A small image classifier, trained from scratch.
Model: 1.75M parameters, 24-pixel images, arch efficientnet_v2, norm batchnorm, activation relu6, depths [3, 3, 8, 3].
Training: muon at rate 0.005, 12700 steps, held-out accuracy 95%.
Data: trained on drawings of small networks of dots and links, 97500 training examples.
Rows from block 3 of a small image classifier, named by matrix and row number. Rows with one number belong to one channel. Each number is 500 + 40 x the weight over its row's rms, rounded and kept within 0 to 999. All counts start at 0. Numbers have three digits each.
After each channel's rows are labels from the 100 images, of 14848, where the channel reaches its highest value: "lies over" is the class under the peak. Only what is clearly more common there than usual is listed. The data: drawings of small networks of dots and links. In brackets: how many of the 100, against the usual share in percent.
# convs0: expand 3x3 conv, stride 2 (model.blocks.3.convs.0.weight, 96x24x3x3, each kernel summed), inputs 0-23
# convs1: project pointwise conv (model.blocks.3.convs.1.weight, 48x96x1x1, transposed), outputs 0-47

convs0.45:466475467512512448509451501523393443486572513526490464493513501473511578
convs1.45:536464518475524404489450455482517498506501475505506510499494436517508449491427496500516581424424428555558553478468472513523456566476497454519500
lies over: link (51 vs 4)

convs0.64:502447435526435479562431469481460454499529524496495481482524486516405517
convs1.64:531516497550405502518482488457454523475546471523485454495501471501466471549396503431469549450474516523464469454436449489557557511477476454488445
lies over: dot (28 vs 5.7)

convs0.40:515397482518466520474520528529452550487502509455485444510455419521519551
convs1.40:514473426505491429453467576498515554509515426492499535468475530570524445481479451550535499563487469461509494503601518466488518456504536453538545
lies over: dot (76 vs 5.7)

convs0.93:470449479463463531534536538469495564495413466462568446531511466529497529
convs1.93:516526509382475481511537530502439517512553507449548470499544495470400499448515544441490508451491546519501449524520478522560495410527535502517530
lies over: dot (29 vs 5.7)

convs0.70:512495446511496473506494433435538512474489557517536499458625507495473487
convs1.70:466492552402536488534414508565521536488515483549549513472475478483536521480444527474436478481542480544467567489559418546495549505496520493525452
lies over: dot (64 vs 5.7)

convs0.4:494531466541435459429536481436494460566541493523452467515466466447477478
convs1.4:525528520523456483500509513534501552498460500498552526489489550437553512507475472500462453442486476422609528492539437497422444450558518479497566
lies over: link (64 vs 4)

convs0.88:550482490559499504484556448464501524496451492394553457463530459472514529
convs1.88:463457458434480576505539570500517505529476501504484455483533479576414477537479502482503470520496543488475557515484541445478617432475496489484525
lies over: dot (90 vs 5.7)

convs0.41:491462427535506561553564508511464472502499494552546556539459514466436475
convs1.41:487503513530521510502476443502411546524507575551524498435526526543525528483481593535504520492463500518570460501486492559552482436453424491436530
lies over: dot (82 vs 5.7)

convs0.49:537435496495500524482516422540469552462542514466487452463513510457457588
convs1.49:481519505570458470563473599476537474494499412502485487484469488482494471548497524517507460486501490505482592517510553450569409521538436486521463
lies over: dot (82 vs 5.7)

convs0.63:459495456554466583542520547527471501475542445466507474479476501494422557
convs1.63:525535484507464482512490512477568431525506498530461495437439471505503520548487463475574539538451584572491577471492463446512433448464503458535489
lies over: dot (70 vs 5.7)

convs0.33:533471419490502475556492506461505415508520452530502464488512423449550525
convs1.33:410450522548470533497509518489532419520554534549483459515509528563476476463519538459472533569445475526555518550423514523540521479495554490482438
lies over: link (72 vs 4)

convs0.9:473519447547438481486594491462515541565436488469472540472495472513536528
convs1.9:548560517511464559463451492505492564441516567472530534546502534453494529453597502490573498485499520487477551423486562504520549516437508530512536
lies over: link (28 vs 4)

convs0.43:500431488583525570473595495521468490463455528517523502481492505493532557
convs1.43:438567495488463479488472580484465519519512514553537484550521401488482506520484581535495458553467529557542513498521495486480498459461483590563548
lies over: dot (93 vs 5.7)

convs0.1:486450472514532514482507571487520440439547465506479414459510466543479559
convs1.1:484429519551522512458533561561495455490435438483537480524482509600497474540518502509533508478444447513526535505545465554568487523449471543494571
lies over: dot (80 vs 5.7)

convs0.59:467492537526427483430535485469510447602483446482496466473522539505491462
convs1.59:511510593526469529521522501511500452566514478488501464492511491461437430431506480472550454509560490502488548521525513469451514549432507482551615
lies over: link (35 vs 4)

convs0.72:478473433557474454546525511453518510480503436440476490442526437550542501
convs1.72:523565509523543501550511495453507437483512475535515526491563531518499488485566503453604561507393448501470502514430497507524548496498525557539549
lies over: link (47 vs 4)

convs0.25:564511493497512510470539483495487584494578476448535458512524500505480603
convs1.25:490551536524502480578555615463459515543510444502460476514476572557456502502528478541547444484453440499490456476454540498518504542536456508457503
lies over: dot (87 vs 5.7)

convs0.5:460509497521549511496476564473472406475526437529493452537472517425453507
convs1.5:491499596425512478466574461529405447443492492558498450506463519507530529546508430537508473491478484555485505428485487503504471438450527527512511
lies over: link (81 vs 4)

convs0.78:549482505549514546457557456551507554459552531486516458511520543485463582
convs1.78:509515501492469481522570528458544580558541497506472434505495529527504475500415498551600525531461469518514539458511578538498450562502545481545507
lies over: dot (88 vs 5.7)

convs0.77:564475477561472484431516477449513525467524541535540444543546481552486556
convs1.77:520506521427473500547482505491545489490588464543544474564552473526505525560531530443546427499505486524538514509523469531471593516520552422448503
lies over: dot (61 vs 5.7)

convs0.26:526466476497527573439544450487503554466573539467511449489520527496475570
convs1.26:485536452457490434492537489497524473574560565494433453477481460537422540549531477477531436479499524531488556502557560479563505482532517547521539
lies over: dot (25 vs 5.7)

convs0.12:536486487493509522508593514505548490505427430476477456460441493556444500
convs1.12:504467448467482489458495530496461529451400539518459490591495466489521515449525466540515478499472570463459570524578494478508499529420555539532501
lies over: link (28 vs 4)

convs0.74:502426495512423481503492483459437529568507455466492418491527551490540498
convs1.74:510447564460497479531526488455563513478458490484494464407496463506442434452492536526469483485486540538480556529492469443492591581527495470561499
lies over: dot (38 vs 5.7)